python train.py --model="contrastive audio-text model" --time_shift_ms=50 --n_mels=40 --spec_augment=true --win_length=400 --loss="softmax" --encoder_drop_path=0.1 --text_encoder_norm_position="pre" --text_encoder_fused_qkv=false --beta2=0.95 --max_steps=7300 --final_lr_fraction=0
Rows from block 6 of the audio encoder, named by matrix and row number. Each number is 128 + 32 x the weight over the matrix's rms, rounded and kept within 0 to 255. All counts start at 0. Numbers have three digits each.
# convs0: expand pointwise conv (encoder.blocks.6.convs.0.weight, 640x160x1), inputs 0-159
convs0.181:155076132137122111137093161132130135141147151118122146112130140137099122102105125130157069076137130111186146139131115112178121059151099125110103129122125121154108086144153148149107136121143137113132139128091149136132178094129149133155111175084139108167172147081128180149112120120160152120094138091079110101089164107119105123110133132139128127137092122067117124169101125152120117114141068143149073092118142133137135085141139101136102132112087135125103161162099153172146130119119077
convs0.182:200127125177112076077206153172115172122160116133154055138154146160171091097101080142075203105123156164113202213122122135106136175138095139122073099073088159127118093180173112111117075188113123213125088110165150168084146104150185145147112101157106122102080159086208060161178121157131167110112122086125157213185129124099230113168157119210126141155149124204110095152119197180123136161163092105100135189152104188165145131097093120139200124139178126130074179119088107162097083160116182
convs0.183:201075058121135151107126105130096104153146104146123126192104130080138110116114081118141123133121115126153084168119126144110142148135107100125085165152140101166130146137104134111135125131143152083111127130146092142116111121151119127061106156167085146114121136138095121111067142116142116130135115164133115119148174107158091119135118097130107158114094133140137160156104139176175126090170111128142134166158126117175130159107123112146096186111134118154178155084137130120110131111098145
convs0.184:135150158141151161200120122075129108099155143152048070140098139183085185128199109115115111162206112143108124118129108138143105176100141085126116124088124147163139121106142109179064143169170151148088141147134147084084133132097132173083058140057136118117090166071132111154128154131080145118078112137074138143074117133176170137125117110151065088106115123166136136194076147173154121090131078136133128097168120120146147124147107125077111118168151157149071144150097128143103086111178162
convs0.185:139155139133168108127129112142147097070178171106103140107082156149154098138132064080139145157108164176154124135136090161150147106135126116135134072097135116126192114127108150131106089095132119127112127132166063188195153101107150133173170166125073145112183149108136133059137135140106053176123149100096115095091124111128133115134118136126139095171117091073078078114104155165094100149124161112170179178117140107023095148086101179139119127112147117171083189136155134145099120128137113
convs0.186:133124131126141129195115137150151109132058145176106117096151134137138112168140044110167123116149124155141167129084063144171129159126140072140065165146100128126113159140132165092096128114141083112078142186133094127124095155124126144074134113087128130082124191086116096150131094147188124120102106095152125123103140169171125150129161106097140107135149125103080079109085165176104117172114143077158153128157129153100131133105082107141124130129175107122126095114171131150097118124160082
convs0.187:252151143124187134157127146118146077157165145109174198160099144073178170082101151112115159145207105134155112141118109147182172112144129071166155153144123107127078138112120062114133115106139118140131124086134165146141163191102102156170111149166147165114141150153130173183164103137198093136095076082168113137131057157149129078134089130070125095139109104123113157135060154130138134124138144150163108079110136159110075162078160141104085086164160174092127199098106115118109127156162176
convs0.188:117136164124107120187135200131153088106159105084114156114120145130127096080065088129122143125131173185107095158138105122115128187128062123149133091146068112174064141149062088140121143180047142137095070093119157117140140102136143100128173093196105106144128072080135122130121110137111143184109155128116143174145116099121134178121132150151146116133101061152160145124186106112118225161113158149146117146111178093093105113169133086218124130105134097131125161151160073153151143146148161
convs0.189:116166180085028159153164137092103164080117144144135133103120126223140124087168133143154090058111143144167098084117094126034110191084186076159150150098188142129060127166139055114145177055124155049162116163137095162132121159205101155176084109152205088119136105129129107196087107132132130156154134159157165131129163096084096142164094115130165115132109174127106123178208164220070224101121184130205124149088152132126124136145096169205083195159140143098163127113077127128138066060138098
convs0.190:114124092172129135123142119189057150114095111102112139158131056134062146129129117085080177087157152103119172101174120074152097105224098174117135164100144117127114168083141172156128144184112151108118180071155123133090148111119124154172140155095124103155162163193094077149131112154163114134106152101065133188101090134145049123089151070111114082146089141122083096119161141094141089092127137088071120127094079160130126122134169152164048100168081165179122151200100139100199101144088097
convs0.191:131103134085086117118095093116205143114127112068132129148148167169114120157136117117095119151106080109103141134126161115147156120159080161156119102104108101088129117110128102101160113107112129143131167138112163113149137119119129136182126099141144110173159106149109124106131123129100113092134070125136133069135121101137085120117125097124094120140100166112137130112175132086131100106157158097149142141086131122145157133148123142122145104110133132167171090096146149125215091136140139
convs0.192:135119088159196103149106225152110155133140193119103123152173101122117054112112090161094093124098137125127097145172165122152185134027099092170148159141070152117075186129124155060210161192162163088092145130162086100106132114164196157100107099193166090191101138105155150162100167142157132138116154119080122146150124199087070127100149090123082081172139141130087099159109170131133111131048109139086164179122141120132104120089125131131117161165078134113154102141071129192126128137123134
convs0.193:123169121147192067097123078172137114130186126102133113182152149089172160070150169147105155132144138079163111142108134147124143157189090149131150135134112143141103089126186100156112122106147125150145116155138132136108138157131110152091157114136052111071123138166145166137140140151150166180083128138184134080155098136123129129075143112106195136187120138153133158151128115110117133135104134143125169156133149140145144126108122133078138138129148106145083150148124140135130140099111116
convs0.194:129145087110174077096105136150130128132143100096142122101104120126142160113132110122150131120113125109084152120120136106141153120146118132098144066122141129147117095125088182139164142112120137109143105123125160152103097145134126127137064112125141147108168127135126102100143126104162093149167134163119124134180157158157065115119172107125128100084158116094096124099110167121175161136180134128132156151141117145133128093097134089149121099157170114166130063071123161120160129141133141
convs0.195:121081128132088116150104114142142102139117116138107137155133137150131164126124090113080137149135172107080105103137156150100182123145131057166158194173092156080068063188128138189126123114109101119092137114146121130097151173125140117131104134103083152170110092129158176131122085151180139118119165174127120129158132131098118158105164108101148102075109158116071130067135135158140140161103146121205068097110109174096145089124104083150221046068153146074160140039163099160123105101176160
convs0.196:182120111132126189145093158144153120120106149144182077135094108108000111114140182186143143102134074124101104058164107168072058111099139065175119188132128126129093191142140095101124207141124142107109098120168124123143170068129107132146201156120160091077122124158106188120119155126192150106138117173154157106109145176108136124127204146115105157061179118157159135101128117133072104135132143177180135128103083132141128148145177122168107193215101083140148114119109100114156117131130055
convs0.197:133164166118189122133164101122094214084130094146096117115127132130128135157176131157143118118150111143144136127094122131186123135153132119141099189074136110152078106126125150134094161154159061148101163165115081105124146178224101163188057169122142098190127131109149178128113136174143129128125093124114115194108124102134100088156142102163139114118173123094085172096119075134163101135171115131164129067099086060100091155104167114148145091095101169078062118196140144134132155120171128
convs0.198:124169111134089128098050155165136097144111105072153090042132117084113170154111159147095118106136090141148196112140097139122107078129082106159133133109099087136151149083125148087159176112138121147150107136106099142118159111083121156170125122107137120103139167207110166108114110144165106110133172090088087092145086120161098170148071083118070110115118126115086122163114134103147101144123199187162107099153143154088109148110112127119095086069134177155099139056148147180145155084158133
convs0.199:142128145148165120109153147096195065067095135172116121142103143108162113138154066093152128153084112140158107121176154124161080143145102178141100118193121121127102160173116188139110119115123108159143154156144123148127161178104117159164127167104112179141107167161162123100136202123128120109100124124119042092109115166127108159102146173086137107122121065120108120067118197138116161095100133092120123128180131143061097153099140120166099138118114125124087118153128120085141111088116186
convs0.200:138101161106116188046178183127126139135102079091175119127136139160007094101114165045193093074182115133075190168056140095085099180169147162114139079124167138112109123137108107151134175158101140112118162107160113180127165154141147066176103087129114177109107074169041143095196097112184091148129156185149109175125143089027115136142163118141156163106103064087168165171129041072082095126165133111134081183093030123078158060129114118115102113129095123165196177198148111144144189067182138
convs0.201:113154079100083067169071120114122132142119128129146180119091154103156174100184164128084146166166138164146058100070090084122127093149130170097157166144126195150118159154070071087132151139103138107105107172118099100071143113147116105147176128137200116155106135133109071138127153129096130132154125073128069116103249152117135149158159115133118127133170142167096146160160133168195129134080094122092149099112080131151110175127102087158126093078080137109122098073170145129141100161121095
convs0.202:167152130102110157134157139212180102081132150093104181121178136184079137160119157157173122133120168147130174105127126161099124140088118110101120147118156137138101175117131109087151144162128113152107121105094156129139090113114137143144111137121133106113105111143141157170136145192129135181136119128197132102101128160155140156104110183152146139159091126140131130140155163115121125168139094126129135133097100134156161134119183113126125156133090102116070127090130105083114112109126104
convs0.203:125087083137153143174114071153141081127138138178158138110119144195129119097127045090142088156228142121105115135111148126175155113161191125161178079134175123035068127126080187117175077102159145110128146152126151096066098096149060116131085100124094066116091146112136150169053079165131109067155113071079169146183149098204104107123097135143169113155151089140106150162101189110106126181090109069143090160083110110102109112134112119124108116130108137123142118087222162152108117156112155
convs0.204:153090161149165134143109155074134125142114126108128143169188076194152172149131146059140124178131191112172204107197165105134103117157114134157107172061118104146089194217150080207107172071100162165083166118138091085149200116152124085075151149055119088170112109111096135108138118121088109087139100117145077144247082092112116117052146174063165161113142088058074097152121171145174119070122148071146153138146073139164169121154161148144197133167128137110154120154154144204160106085128181
convs0.205:126143157096093160115116152107084184123093130150105128106146143118122172059117108090152123177126118123137132153183080144095107126085127112153129087039122167113115122127220157135118169137140089070073175193093082098109094192180096170124121159081149071153096062132096137102085174126095062082117171117141141099078131109116156146068157181105120095157146115139102135089187096152048168042100108075130140177076096108143085143181117154123129093111109068111141084203134125140102137104088122
convs0.206:106114108035106146074179101102107151107116147102139106153156141088133168147114091145048145174116088194132135104103097080131119111153083092101120187156158087135103094122149072184127146175163122149112120149126125145139092100116129189127134093148145152138161141138084082162086116125124178120133115113104155134134149114088062142151079182120184103121128131104076118111162145148039160112135086099108129137109138122159080113102143179142108145127088150161129133126122135095182175133084110
convs0.207:059145199114163105133129182133127131113109148162140153134160163200086144123123159139142160175170101133123109121108186106164123136119085121104132158122137135112108105121141167110157155150098157092136136138110130171141101116135096158132135136116074122088052141169123127080149148129125153115132182122095133074136137136150094137094092135186116077109065179157136123121090147132105137125112086172096130092116163103140121129143148174076097139142203053150115201179123156146178133112124111
convs0.208:163156124115188137161141159127086089118209112188150083172142177071097176088130125130142131160172085130123068144090131144139112150155120152102066123101171090130146123093149126123178181162092126067150073138118101152112150124164108126086107138145080144139166078107150095094088174112153172107112081139101142147135148078101094162077062119135142141142104132106102141120100145145127155138155167123118161126169151137138116111122123123118114148100133133137101165141106176105128144158137141
convs0.209:114073129108124163215149209128177047112089109078138147110140191152134203118139053167146173158164116130140108166080088093140137104106056127092098117096108140046104122092143166101136137173048108122129155138180163098101108165122088167135128126090120107125105106125130154139135160104143158157101065144132161172157143154138167181140140127096187113073094089110176139046099187070104202116102118078117212176108120111143073153132099150094099173185152111216109144131163083157130101095125102
convs0.210:082156106140108115125122143136110163146107197128124142130099111147049140172140111130150068119071092169127140108110170115124131081177054089114156183105064144104095121107125144125100106131147107120078176093191146164116138105116073085099132157149112129113112152106114149078107113127106085113140168145102093108121105085144102138150124136124140128154171116112165083149136132132082114127136095127124109105106190079127136133131088133097117105112119128072103140063086115137087130124078117
convs0.211:126125107122168200151180126094123175154145103187110154089141131164104158142066133139097126162051072123132103124170130124138103150102132104095102148112116138107130099125099188132090124097161110114141107115105086075110135106116148165114146127124115195124099156104090140130143131082130196161123145061110135178105091119079107103128152088076095113117132113090130147122092110112094182085120149175152120114170139150121133049144127092087090144168115116155170062120144126189156063147172139
convs0.212:144132183162089156104135162134146140129144118085120136178122116124116140183127140129103139121146122081118116083111126164116087153079125149131103129057160143113091117090132177114092136130142149107162157131142162099135130130154153205122161119100132155090146109111148135136117102094152141175176125148097157098154125129112109131085109127189103109155141125176106129079145133147103111144121104160101138158130135106121119109157139125169152132081159121107180121176151121124186109153108137
convs0.213:131036147165130079183165039185105126144176176129180112086117152106092177136164102146137063087116125140120037049153128179138095125163127122133116148093119132104128065108139141142170086124131139196106151121087091150104118183076170159095066072182149100124117119159075135119082074141100178089095126151117066120199072133157136177160175176105052102149206110102159199155140125035118111110127063101196135096077159139170154108103149135121194165166080114119155111184117164209177088126166250
convs0.214:129130118128086104127122137074143121150129122124124111098180088117137169153141113111135100088122130116098145158153095131141159138120083181130144159173178123114115128097135091108124155146114061182122124064107098123171124080122123126151143185146117159098136120115146162101132157102130113134140102137147133083136113120139123172131125139138130118086153120121134138137125156116130114091135172092091120176154143131117100157132142107122096085116153149115111128180139114127147163194126158
convs0.215:149166104133109165152159082106125114108123086145130166140206124136133138070141114130124167142133128189094130126145122129068092089177126174179152090098087113138153174121129148170149150130117175122063126144125113099084090156095070181179190081064127102132201114157142128096158148112153025168138180133174131106147077120080195115166074217162074168137157052169169120175086165126160114064214195155164169122073192150088161170069114109116094108182058106142118091062096151141135097077119101
convs0.216:148102132177142119110143098196139180170197139134138117090122148183150159095167107178176076104121121156129136183097138145098197209112132130077179166122145201123075106109135103122176117153166154155128146117164103106170203168129159117150102091128099152147120074130127127139137117085099091143173156133118145165128101097120101162162063104140162106064129147130155102130112100132162114124194147144140169080114114148147148120118133097099138135165155121122143143122145126067183144085070150
convs0.217:152128101126149159193125097122117094163088078057158120128103168107141112060175165111148070029091106119079108119134106073105109139120093117109165167152109078195180130122096138139166141138085087154123168170113104171136161132142101192081120144179155103160173112092110145099117157084115151132139162177149119122119162123147110093148153105130109113162193141068112118143151110129064117171165112143124132118124105168156088147126112141148165131142097125121089176123122108100158169163120167
convs0.218:110096143171142139160136162111094197077160138108132162159135127154175104139179200132198155150071162126112199159092133121127162174128146081114135099104135162154138145197098129156127102075062095204082103063062136201093157163167095114126036156153150161148141140060174126150110186102128136157106102143186206145152190121159121106141142142200157178200148110159123125107126147181090152083096179126100125120120127097095150161143096199080097103179114146115110134146182166140133139112141173
convs0.219:124127092108139140132130123153136108140021142091120067148138127126119152129111142188108167108066092108139160088113138185095122112199156172111171094104079158161117145058168137068171116079109177136156139084087103078119211160087165046054119111153087117139120146102126123166123126129106112103147185170064068160083105173126102170118197146154175138146068100159178128093081084111144121144101140094145092191104130151131118141064116132130161137145154133173081129110216138144158087101152191
convs0.220:073140112098078191089146113181112170083133175120105129207124188144129133089166099113155183123109148162084064147081115082073183162128106138188176174130091064112113124132108087154092128131162111108095120180106123194118110168107146155114118130174095181050110111173111130123104116131148149082176087101147119112160139114199178126127084050101159136133094159225083105159126078117140178125101125107131106114128108058112120175094076158159172132132162158174072167171122122081152173125143157
convs0.221:184138148118135083119161163172123111150070113082119131075091128125159190164150092174097179124159170095106083134103158202139113123096103130085163093139069125202092149143102091075109131114172133102060150184174167084146151123117134139130124112120121085106097139100162110108119197112190153098131106128118144161148141090150100096110156183157176119129122137081192139135127194124122155148137111114131162104159146093139093113207144102086128124106068165121094167124139153122185099106131203
convs0.222:108103154116168192084117103105155095171164083143086107178148172129121161144110136046123093067139033085092170106149135134137084153097110115193082088093134128115061133134103074128106147110177127181091128122130165138101120193206148128160098169150133137137200153162155106137084051156130152145096113144159208164160120118157157163156130105147081092170127106107078138130101073101142075119138111107146089173151109145108109053139171132097082060035092160114093124188115094090075134144116133
convs0.223:205113075125141144142072199118080083122147082045097156160089123136153125056134156160056143146239122166187145108124176137152114134137127113156159025078133144101178150147118134102085114077123067138096153217089125142087207136097134158143165146084165112170100177086119141207133156118099172140219137145006059189133153126195163139113101162153182189139176119211097158166103102115132191129084106083144125130167154159170108135146138142120036090099109110089148107075153134154070150140120147
convs0.224:116121092118143100169163140145120123159068143135148150124091169135179071121122131096182125160119155112183172135117124071123098136103088138135155166142184159166151118093138110123121117152119152080134156125159121118136163147118108159112132061161151152145134099161127156159149145116126098140136068107152140106074141189107117122142117089144203108107085103141116101148121133126111139115143123118126158121116143098078140115137161137080184131173169173115161185128129103141134145112041121
convs0.225:078082130125106134148098129148133163102101117117128164147163193162107134145183154197151097112131154142090184096116079110121117122156185135104079116100174102155139185135112148204106139140001105173141139117106152192103142138136145125049132165103149085159112077101073154061088106106165106098152146162110102189139104157131180134132175082050103070092146035071143127101114158134111168145116078121089090139178149104097103107159157179061166149151144167055130079148140115173113075205108253
convs0.226:150149064164099136141144101186114091140164138127062099140140116051080153169139145128161145156134165119114120137143170092114116089085143154134109086198104120157129142101136107137151166115119140167072128114095100127197159108081077177137134141138152147170158153087157117103142127097113113180112136129164077109099148190164111076139164107130123152123194209145148061133183107122123144186114149100126127109105168116084104135091146155116131135114132176099186090154081149125074160100136143
convs0.227:123142142189153094146083176133046086076051167077207158155183168154163156142147134147147088133089204164109109106196095126129102170111080066116142121190125146183164087138117141071181126091126073121083121123083100174151137208132204170122036076112168142180145149102149137151165104161143124081198147175129179188133126098135149143154053106175124087119149130039151082069160084036098072185182211094178117149148182127114102117125134159161152184096163091157125192116195142144073160122099028
convs0.228:169183125172111144119100123197123094140178169102135111122138122151130139089094072180154138138118145087148064174105116150147109157141075139180072118101120150186094122172107121046155161170143072164157062112074125108154054155161081083100125155126162138118170144195110106111120118100158139112092087146143159169040158137142189171089091093119160170111169109167073074137147098118163143111142077139138168117120120158069136119125133173188136129089184099140070174075138152112124112113080080
convs0.229:141135112079190094146131161105101164146070132098096120169097142127188134077118115115148146117132142176105089090167114156131195100128104095140070150114068131116184104118157123212143132133093143172069143166214127211063068112152060153129179128098173062154133190131151147067125110111113164122146156182233121142155196119200130099111162055153138125117129145122142133032138182079153162058156132132177159174083101111132156112067132121150107072191148117147125164070113096179173103111042141
convs0.230:072178190113125141123090176139127110139141135110083112082113130151066126178103152111191129190179148143123147129072134153115116164144106143106159103127146178114138141129089159103097137070143117164159165085173112056182157118133111139102088124163117092102115102121106075160130112107173091155130128120156166074101082084152119086090137140104067103128125161121084187108148119176139082107098134141138134129130134167131137138085119150105142134109192109123130126158132143093150086172143126
convs0.231:168121136150142100109153087111114108141138107115116123071108137136108122161202195168068131107067110170117127154172129147095112126129096129097105068141143097149168149082144115104102082145144101137156105147157092119188088141074124130183116110093140170097180135143109101110103120122153133153155102146198131176111060091108173140144104155124090069117136112132123163133127191141115122099161111159145106136194141117144160134160162162227159166141140140129171131165078194153125070099115136
convs0.232:177138124080149129104176149145134126073101132158090079154145107092138129160097155128139100126128112106141158132142113116113110050144108160132095060133111113145196120161170132137109098162169115093171126113091139103062114104123147125127170122085109163087138165126166112167111158164150136152192151181155128132102159097121113132154148131144128127105135143167123123105143109117101113143120139142138114148100181167118052125114102107133084169116129104177167108136137124148113109166085104
convs0.233:092132144153075195122175163132124071143161154145084059139170105193103187108100100105114165140110150148132179110123036109098104072099063075106139107137099143091064110178154107079169164093160158129122173148146155095095117105127074109172097077078119056115099133129118132152155144094175107081115110116098161132065056097091132126117100046118126180167133114166120185133132092111080080033112126099135054085092105171175115147094091036052112209101111096156178173166186127090147114066055110
convs0.234:141121158155117138162121157103168081120174124136145156137113116122124141116152131080090176145131136066105125119124099088152134106179108107153127133122087128101130117117124089117135114140171108111167055120138153116068137153125157146131081123143150147117133141137131150117155136107132129190184187138155139162166099166128111104138139137105064169137101115126136173085123137125077166132131154097139086079201169166132149103118183112157136119186125111103124133173117116124154114147140145
convs0.235:179102144122141093099114132045140116177122106146092117139127087161138133182158117079185120127172118115114118080161137103122073141152139130166122219079081053078144136100094111178117117107163092149105138128102176127112149109134101093131125155145154134115096147107147147133093096093149121140116114126104142130116092150121133149106123125086100138144117087144157108106167127110123175143170117174144115120078163144144095148099125138123182125101129108103095110138088145115141154173135118
convs0.236:165113157142138147130098104086157121109070099089122144130112141079137138155126127102158139116098141134064093129125167129108102176120126068130111090133087150151163142103152106141126199100104137128088136121115110135123116146108129098110111076111169136112084115164137177149139114108136163107098128149117157140159133135161167123110099141115106079114122129142146132143122118122151124153176119088125173115154177127135134138187110127087121067117097150115122153095143102127104117084135119
convs0.237:110116164148088139220107103114141018180154101134094137161127131103108097200048102130178128100098115123211095140084152118111154149133116187127171082132193145150129066172100163171096149092105099118115082180081203163130100093133170084086069124096115098162151106123179165086143107085131220075117097116201138046145130169164136115068143164174130134076111107109113165087166088142157139148111121176193095136163152108109168156103126180123186120159107128157187153159105072197074153128135164
convs0.238:100160093066123102142155155093084101177143194170146098113157115121119177089138124123128108090113102133091136092117116158110143148140182126125115058143131118123190124101119123146167126087110176124147146108121109099125081093110219141125145113095143070123101104100103112203107116135120108120177113159169137135118094124082071139144135174103198061111146141135121094105176150117118121092149129078109108069214163135142149162149148097169086150070161159152161173206181158143116129125079060
convs0.239:183138127148130109112135105171142116090155134117131117101122128122124169103105198046218170118126137102137151113175143117112166176170135163123112095107138096117099123142156142118141142109113172184127187144118140085160130133104140123112103137129160163135096174079119172147118095114181144083107118146132059089130112119128184115188129114189075203066144134104094218139137168126095129134076126089073121169120119078166154110089155160054163185100140086159177153040151113141099054158091136
convs0.240:136157142130116123122119179135108129127229140093133122093099106116100172159154115158139099140140145152110165138124112155108072135130095091116125136121114098116117117120141093081103148140113134164140132135133153098182151155099098167112141167125104139096086138099111096094164152117144124107151137138153123138108166110164172110071153106142177130134177151178104117130146053072122144145125115100122130096153110140139121137161165171129129147184068124129075064145132192126133159090212106
convs0.241:104172142180066147104137145077137232105066043145083169087155139165070229131125160069073169098086085161179114079102134128073108098076036150147148145143148061096149082172159134126111146157111144113112153107075090134134102115151146187158167145131118066095118147152210156119145147089136051088083099060137176136087179127063084114142146108138130148116136127150161176143120041168204119164121121078153076116149052086122070120134085125113142128139176080173125122129116183129133114106109101
convs0.242:135155135185123146071169197125134082086118128152109104095159126109095119115092119168091127148186183083162133038101103131178137171128147127069150121123134082144119109131157222089184077081122133118156100131126129070154141157220135110074135117189081133063062155089069092140121090093182092097080173100176114141136107111097137119170118145107111115162133142141146103105105090156081168086173176145131116111097099098110074081224068172118153107171113149144114161213041159157140183191155116
convs0.243:115183189095115194148135145133130114099125132115112105125099106072126076143183128157084098105123133113148102055147112097117141091082088149126161147174128136137078092131144150159083079113164135188115191171147116117112157138091141182173149170133169091146102112120111150114136121143120121126125078101108172107131090147148136115138166111171117128100164152150111120105113128125132105115131109120087122151138131084165123182073109103139141141160148107097137129179124144141100087140193127
convs0.244:141136112133140119151177120068209178177109155120116136100149126128121083162115126128164143093131133129120145152080169139144107042124148041093117115163112152139166131130185160158128120146138105209148145104141174092161105082149128116119139169118139073073102107108119166141072098118118119129140092120109093121165152138117147128117139076155128113163112125117120157095130080122102073094091157103095169111096123081139114150113157111145155112146137149156135093128111090169182131115140146
convs0.245:094115112156069129103094104172136152121112116112147183143142147099161102120121155127114194073149096096127173137139133126108128105246149114091097137076127124134148122056127151092106131136174138142131137110118137135080137105110115118134154132172113102169103165132065119176111087120146121145111114135122209147135157155126107161085124122177126133117095118098150117158164197091119032150100123122134138128156084132134193119105139158083055122126123152136087111140118121156143106181156076
convs0.246:112136111115169145106157169199152136157120108117166150154162152110101139130159107177088114094088162107157105099187131094121161155087113106144098111102148112116145145170129143119117153134128117153105180147103100166139156169089108150099146127113125132087108139155131169083105127151156174163167134145084153107129094158123158141084110147129135183178092137104095127131115127142137094107109161145140121178149137093126117148122119149088123089150092145090096132069077183089147172141144092
convs0.247:123178123102131102141136116166106129143142137085127138085101110129096153109077153155130102150133147133162154148105125182078070142133120173132072133190164052121119136128163082187119123152114167159104148062108131105121140173120125090115195121204155115145135169115139139220058122137109122124149117106161127131184125102121144198203129137100110119180128123090113117131130127111139097155105144119155162155124175142095142150097177086147167139128172110129100120116101086099123136170180102
convs0.248:091138110132128079164139109101161089134090125142153166174149077171107115102159097098129109147137173064129132093167070093146100107095169106138104114095111099122108107110142148135099191155098166120142097111088106131081095105148072189167150108159156153160127078134144118170117173171130092062185084110048165172109152174121118128139140054138126140172094128098097170123115092126145123107121161065140096131146146148089112101171132203090101136095087193098090174162116185127135125163102068
convs0.249:152088153133116137103156163131062063103089194169174150067160099132178122069070125133177151106151144130100102131138096135085166120131125108117157111060171067137143169118132142167155069099161150099136098121113166154116149127147107118093129130148107082161177123204116172121179142137115114147156117127109234149145114083120082073147109146153199108103144157052090097138145077112137167118078095149105137106113134165108074141112188127118132112158110137102160180101178139099144119089121138
convs0.250:091189116149162095129105128109141113103114160087115121118107085120149138166140159143169164095112111144089116113183074125101172117163139113148142096166128128119172141122144139157149115158132152110130160140107088119149138096107138120150140117105150178148174104116128137110078124114140097122122159079103081123067146108132199132124112147139095102128102151139127111144136148088182108084188105182111151116119129153096091041107150169077093154130127145107162172092157142143208159162157141
convs0.251:161118132115170081123088172183148111131123124184132116148118066148131100161112135123207147134138149101164154135168081143099123137139163106139075122130191104138120073079136143100120113162126117186091068089165147116115149100131156090102094159128190111124089113135104129164127161159070182134110097095131097155118093062096178118136171132122121175127120140065133121122134120100059138130106149140122146147098162123133074119186161152096169106116118105167090114084090118108157104121104091
convs0.252:120109076126112126127131102178087105193137087107123129146139173116087156140149142119160064153065071102113094120157143109154138113148123147130147169096173123164084100116045130097105126083114119129128153106135142171160102099122158109113110115134130170102118162063152122119097154132165203147115081138091110138118189086117094125125157097102181170135116137119136110131168138097153120107141175137114151110121086160149125109150135145142145156154135112129123176100136126121108104167117121
convs0.253:090106139171141171122141155165110161104137123116113151108130127083109175123139089153122135126111096166192165137143064086116110156116117125132105166149133109122123121147112113164135109097134154151101138095135128102152134122141181091136173133095098172125164131139126109141125114129162075111149112119163130128172135145135118164149124090092128139168081153085124102065132136111113094127206121113141137098141117160133192112161154145143063108172143118169131140124132127105070143155141066
convs0.254:130137186079113158173095127109132145109077109104156119179177080141130097172116076147070130096108107116149125086149089140073101109168131117117097146086110125184130095113128088159126090124133126124100126107171122137165141118080137122130091198154103153146111134055136124074061138153106098122155118107143173125114113123150178120145128128152183075152124125142110176051079134105142099124090098130111137141152093110155082143084078115088101084118161150111107103162129113134123124146135122
convs0.255:128152129135112174117124097073124121137146162086166042136127135073095111092081159165123086081114139075176159161110117201124169111150144148147164183060168207172108127092086123117130086137171146115149173100123120112134194115096153117084113149144086145177112103090133167127051110138119134124119152093188094127102106052221164164103109121157153135138133155060114067152119198127126187097107133154139104129143162119157090150148173042123067099148113132140120127117121129131146152165155073
convs0.256:151157182075146126098208134145132201107183128134148129178116117098114161194174145132137137177188145139132132111140162130132160113112151098137093145136073086110113119134159150116108085068086136105188142103187121079186102092147149152146125149131143132134182106088082121082143119166102102160122128124123121093084158136149059066108157113196184100118130138078103160115137165099179136071075156166112081133175117156137159141143139158089113135173135126108130118144105129193136126098073172
convs0.257:135188186135134117101126161097122150112138173171095093114129179171169053159125164085118142158122153120093136185144133076140168131199097136070122174137094103102100166134066125184118153156104095143077144124078165114181127155101155156117150131183148103167141104089159105076116111174080123128181126120111127131112186158133108068138126163159116133107160144170189175107185103125159127197139121168134170140149169099134129131133106131206127073125121128113136129097183071120186151175167132
convs0.258:159128122213107106118178147054087121104111104118163130174130142088131124159103160149133165170124143151154110128082156141117091139146120128144096110109154111163118154172104169072109119140091143105094194120116081134069092095125107126156108127139147115138098162098129087126158139142085109157105092135115153130095135150159150128150145204103045110075098151132124123128104094117137142088114158119123117124096188141162104080083162198118138129148116110118127080116158128168084172096174161
convs0.259:145159113141171138110184130146118173115096115159048099125111140132129113082166158138137054094080152154152096135154156108165148153138137175114174095123136102152107099121140128143130092115212130135129171140085143148138104128146087096154167101108138121111140136126103103158165107102103182127113135094105156112093170195088125092123112108130163123145122116136170119096122125171069140133158097097099144110096098141118141193106164170161131077115154221146111102110160104103086111159144083
convs0.260:137107130104125074097150100178159089155087102115131124155155150094174120138125095135181117147108152146145113054105163158109134108139158152141095161159126119146090117141122169149142164130140114121130081098147151118150126118117158183117122109153142143184155124116124153115070120137135127185120131146112107134102117086148095113127163099125142195164091155106183121095102127128166085063124096096109153124098146104201123133166172128149060129110108134113113163138138149137071131148155107
convs0.261:122175130105127143089143150112135138135178108145131149090183131126115085097144169135130182108133111116140125156173110079161068071126145117115121101136058137132099122147139154120099119091196155128148148037116092068084113148162159157160113081146165071135116139086144105156129110145161125193144150154135083116112086161133132182132138123166121143159084190164162119146138109113157094102127121147106158109131128156107111088118051105151129142122113122099121176127089151175178153169130160
convs0.262:127100151186181128055217088143088117116150064163094172085112102162122133125132110169109082130134085108091182094169164136147188151134072077135165130106149118096178127155164123053150165190168152141134137032173160150140097079125135101084186138118120131099143058118105170157166185087096110159197089120099071190173074121121143060039139133046094053121134103139164162069135146136068088132122079065132085098081156176109132143157143162101084179186140095130042143187154086153131142138160134
convs0.263:127090143157104128121122178117071096111100101128110093155094105175128142114150112078190098156091080146129123100122121114100140080069089133113077137126113123120118108181120098130130148090091112180169101097136135102120119157120130123081186117182120125139169065108120157095121100144168142080068095115123100182163150053081096119140197142122131113077106161131078119110170134117138122168139130139110166100131106126129117091117117102070190110100144158119124118143163134094122176144156184
convs0.264:139152128123121121167107111118122159165169046112068167143142149106123153121126146126246196122135114192124070185086091144115147156042155215092110128105119074175135132092140135113060121135126128130129044125142058167189147178106123108155152075099182100166138146145143135159157125102151109136179119164167167121114083074089193091141131149116114079165114146130099109095131137149105130129144101104097113129126120132084095149167099085107103143122128133181129163133194189108085122128080136
convs0.265:152123164091146112204159105137112126138121156165133146142075146091128117196113182131109048140147090134130102106106181114114102151147130133124108066089110099119154105091123155119139174132091118105156072148142091188136146115114123097142094083138071124145120123122103153107095090099184140140133135107153147180123130160163123130140131123151123117176181118151116144119122124108082124174131085090106156132117162151135094095124129163082117116051134112159140164157078115092145141118137158